A small masked spectrogram model, trained from scratch: encoder norm layernorm, muon at rate 0.0034.
Rows from block 8 of the encoder of a small masked spectrogram model, named by matrix and row number. Rows with one number belong to one neuron. Each number is 200 + 30 x the weight over its row's rms, rounded and kept within 0 to 999. All counts start at 0. After the name is the row's rms in percent of the matrix's.
Before each neuron's rows are labels from the 100 clips, of 14976, where the neuron reaches its highest value: "lies over" is the class under the peak. Only what is clearly more common there than usual is listed. The data: synthesised sound scenes: up to three everyday sounds over a background.
# fc1: MLP up (encoder.blocks.8.mlp.fc1.weight, 256x128), inputs 64-127
# fc2: MLP down (encoder.blocks.8.mlp.fc2.weight, 128x256, transposed), outputs 64-127

lies over: water drop
fc1.112,120,205,243,228,207,188,179,233,200,209,168,196,208,136,202,183,184,225,220,222,210,200,195,218,202,241,182,156,165,209,218,203,221,186,211,185,202,191,185,185,194,210,170,194,232,155,184,282,193,261,153,204,232,154,216,162,226,146,182,191,161,235,203,208,178
fc2.112,125,227,226,154,127,193,173,177,211,192,193,233,189,181,233,204,185,197,230,240,177,185,196,165,178,212,183,214,188,248,203,204,234,185,187,194,277,175,185,222,254,177,200,233,225,167,208,236,192,215,154,210,249,196,199,196,188,232,220,135,150,194,171,215,182

lies over: water drop
fc1.237,087,226,222,190,181,217,189,175,209,176,217,186,203,188,212,245,233,186,203,147,190,241,220,165,240,212,202,124,225,207,215,198,121,214,205,214,192,196,166,251,185,245,246,230,184,153,200,133,191,207,164,279,124,247,228,192,180,210,227,231,206,184,188,193,250
fc2.237,087,189,181,196,228,142,186,185,196,217,177,198,181,166,192,240,232,233,208,267,197,216,184,176,202,244,218,233,192,226,210,201,194,147,200,144,187,231,215,133,205,225,143,180,207,223,154,212,160,133,210,171,198,205,236,153,208,151,278,188,229,192,194,220,190

lies over: laser zap
fc1.54,043,220,195,209,271,223,199,136,179,173,195,223,216,214,250,182,214,265,165,210,148,172,187,216,222,232,214,186,225,234,186,147,194,244,202,205,151,229,193,178,184,217,203,174,157,264,215,188,236,176,123,251,221,200,207,234,197,198,203,200,177,178,212,196,146
fc2.54,048,223,234,174,189,204,185,260,186,159,253,171,269,211,183,218,205,213,229,173,195,156,245,173,218,210,192,167,166,177,210,183,244,226,195,181,193,219,187,208,171,255,222,179,234,170,219,223,181,165,188,212,142,215,185,193,260,212,209,161,186,196,157,162,239

lies over: laser zap
fc1.111,152,166,193,230,191,228,228,233,191,159,169,190,174,241,220,197,193,214,210,164,252,193,177,191,188,227,225,236,202,237,176,182,228,146,181,131,261,167,232,186,215,210,199,210,161,168,216,197,260,189,181,207,161,195,142,252,199,253,196,160,200,184,153,188,212
fc2.111,162,153,237,193,184,168,195,231,189,177,206,187,220,220,240,181,173,197,235,182,219,211,152,208,222,203,208,223,226,212,170,186,237,185,152,207,169,159,184,165,230,185,259,170,130,184,216,124,215,188,190,219,193,234,165,200,215,200,175,176,182,174,196,158,169

lies over: water drop
fc1.108,111,200,254,225,215,234,220,270,211,206,201,246,243,163,173,227,175,247,260,156,225,220,210,188,197,254,187,213,197,174,167,204,176,154,234,199,233,171,198,213,190,209,175,178,195,168,181,262,188,230,215,243,215,187,174,178,183,176,200,230,168,198,169,188,202
fc2.108,101,220,217,211,148,228,205,160,190,196,201,202,198,227,235,214,164,193,197,212,203,148,232,195,208,193,199,137,143,211,193,187,183,199,139,236,210,219,171,226,184,193,211,198,204,242,219,217,198,195,149,256,215,216,260,207,228,196,211,156,206,196,170,188,230

lies over: laser zap; siren
fc1.22,066,189,214,196,191,206,262,205,214,114,164,180,240,192,197,200,154,173,213,185,163,233,224,220,173,186,210,219,148,156,180,231,186,179,226,216,197,197,207,164,217,240,241,209,200,205,225,219,196,197,164,233,199,202,166,184,252,200,196,162,230,223,194,191,238
fc2.22,059,163,184,220,177,199,196,162,188,185,193,164,223,240,237,197,245,200,165,228,242,218,236,198,233,163,204,179,189,213,280,180,225,278,160,199,151,173,195,214,250,145,174,198,193,175,179,180,194,186,175,193,208,188,210,288,231,193,202,164,158,154,141,211,226

lies over: water drop
fc1.144,073,119,193,242,267,236,206,263,144,152,241,202,210,194,225,191,247,181,235,201,189,190,160,183,234,203,209,174,227,201,192,195,198,206,205,199,205,194,227,217,178,159,172,206,208,213,116,203,212,182,189,232,197,189,207,157,214,174,169,163,220,193,186,202,192
fc2.144,078,241,170,201,165,205,155,154,153,162,186,153,225,186,226,167,229,180,170,262,181,219,158,201,236,252,218,203,184,156,178,161,154,208,161,145,166,249,170,225,172,230,211,197,210,215,159,227,186,186,197,195,214,281,151,217,267,183,217,175,251,183,248,241,249

lies over: laser zap
fc1.25,139,182,191,207,188,205,232,228,131,174,163,148,229,216,254,213,201,166,157,175,195,182,191,152,202,214,177,247,230,197,230,254,245,131,196,157,210,145,206,186,227,167,203,160,243,195,168,180,197,217,151,258,169,170,189,228,225,250,199,198,185,209,196,192,157
fc2.25,123,192,236,207,222,132,247,187,215,179,240,150,200,191,173,200,197,252,195,219,211,213,169,167,200,251,185,265,168,178,223,215,205,245,181,226,215,174,185,192,230,250,239,234,202,181,232,175,184,139,179,198,212,226,193,194,203,207,222,210,211,217,228,142,158

lies over: laser zap
fc1.92,089,208,186,237,107,209,150,214,198,202,204,170,178,225,195,227,200,199,200,194,174,179,196,147,227,251,178,160,162,230,253,238,216,184,200,191,178,192,201,202,185,215,217,255,175,198,140,178,226,200,162,187,123,189,207,160,172,192,222,173,198,197,192,218,205
fc2.92,077,218,177,157,264,159,183,218,179,186,223,195,204,186,182,174,166,215,218,211,224,199,170,196,207,162,221,210,226,190,197,207,197,179,249,262,216,182,197,189,240,192,222,156,201,221,226,205,185,202,221,166,235,173,203,196,220,177,210,235,202,189,245,164,167

lies over: water drop
fc1.141,111,180,139,199,171,182,166,195,163,195,255,214,207,184,203,209,181,163,209,218,224,215,171,210,202,232,197,187,203,217,214,230,259,173,220,179,247,222,188,235,182,203,237,218,209,152,179,265,202,201,178,184,165,227,228,185,179,205,185,150,163,181,194,204,163
fc2.141,110,211,208,156,200,227,184,213,200,189,190,175,218,218,186,204,229,143,202,168,184,178,213,220,178,227,181,176,222,181,212,209,229,224,172,235,209,202,183,234,250,151,229,196,179,231,167,191,229,246,249,220,156,166,247,272,206,181,202,142,193,214,179,195,237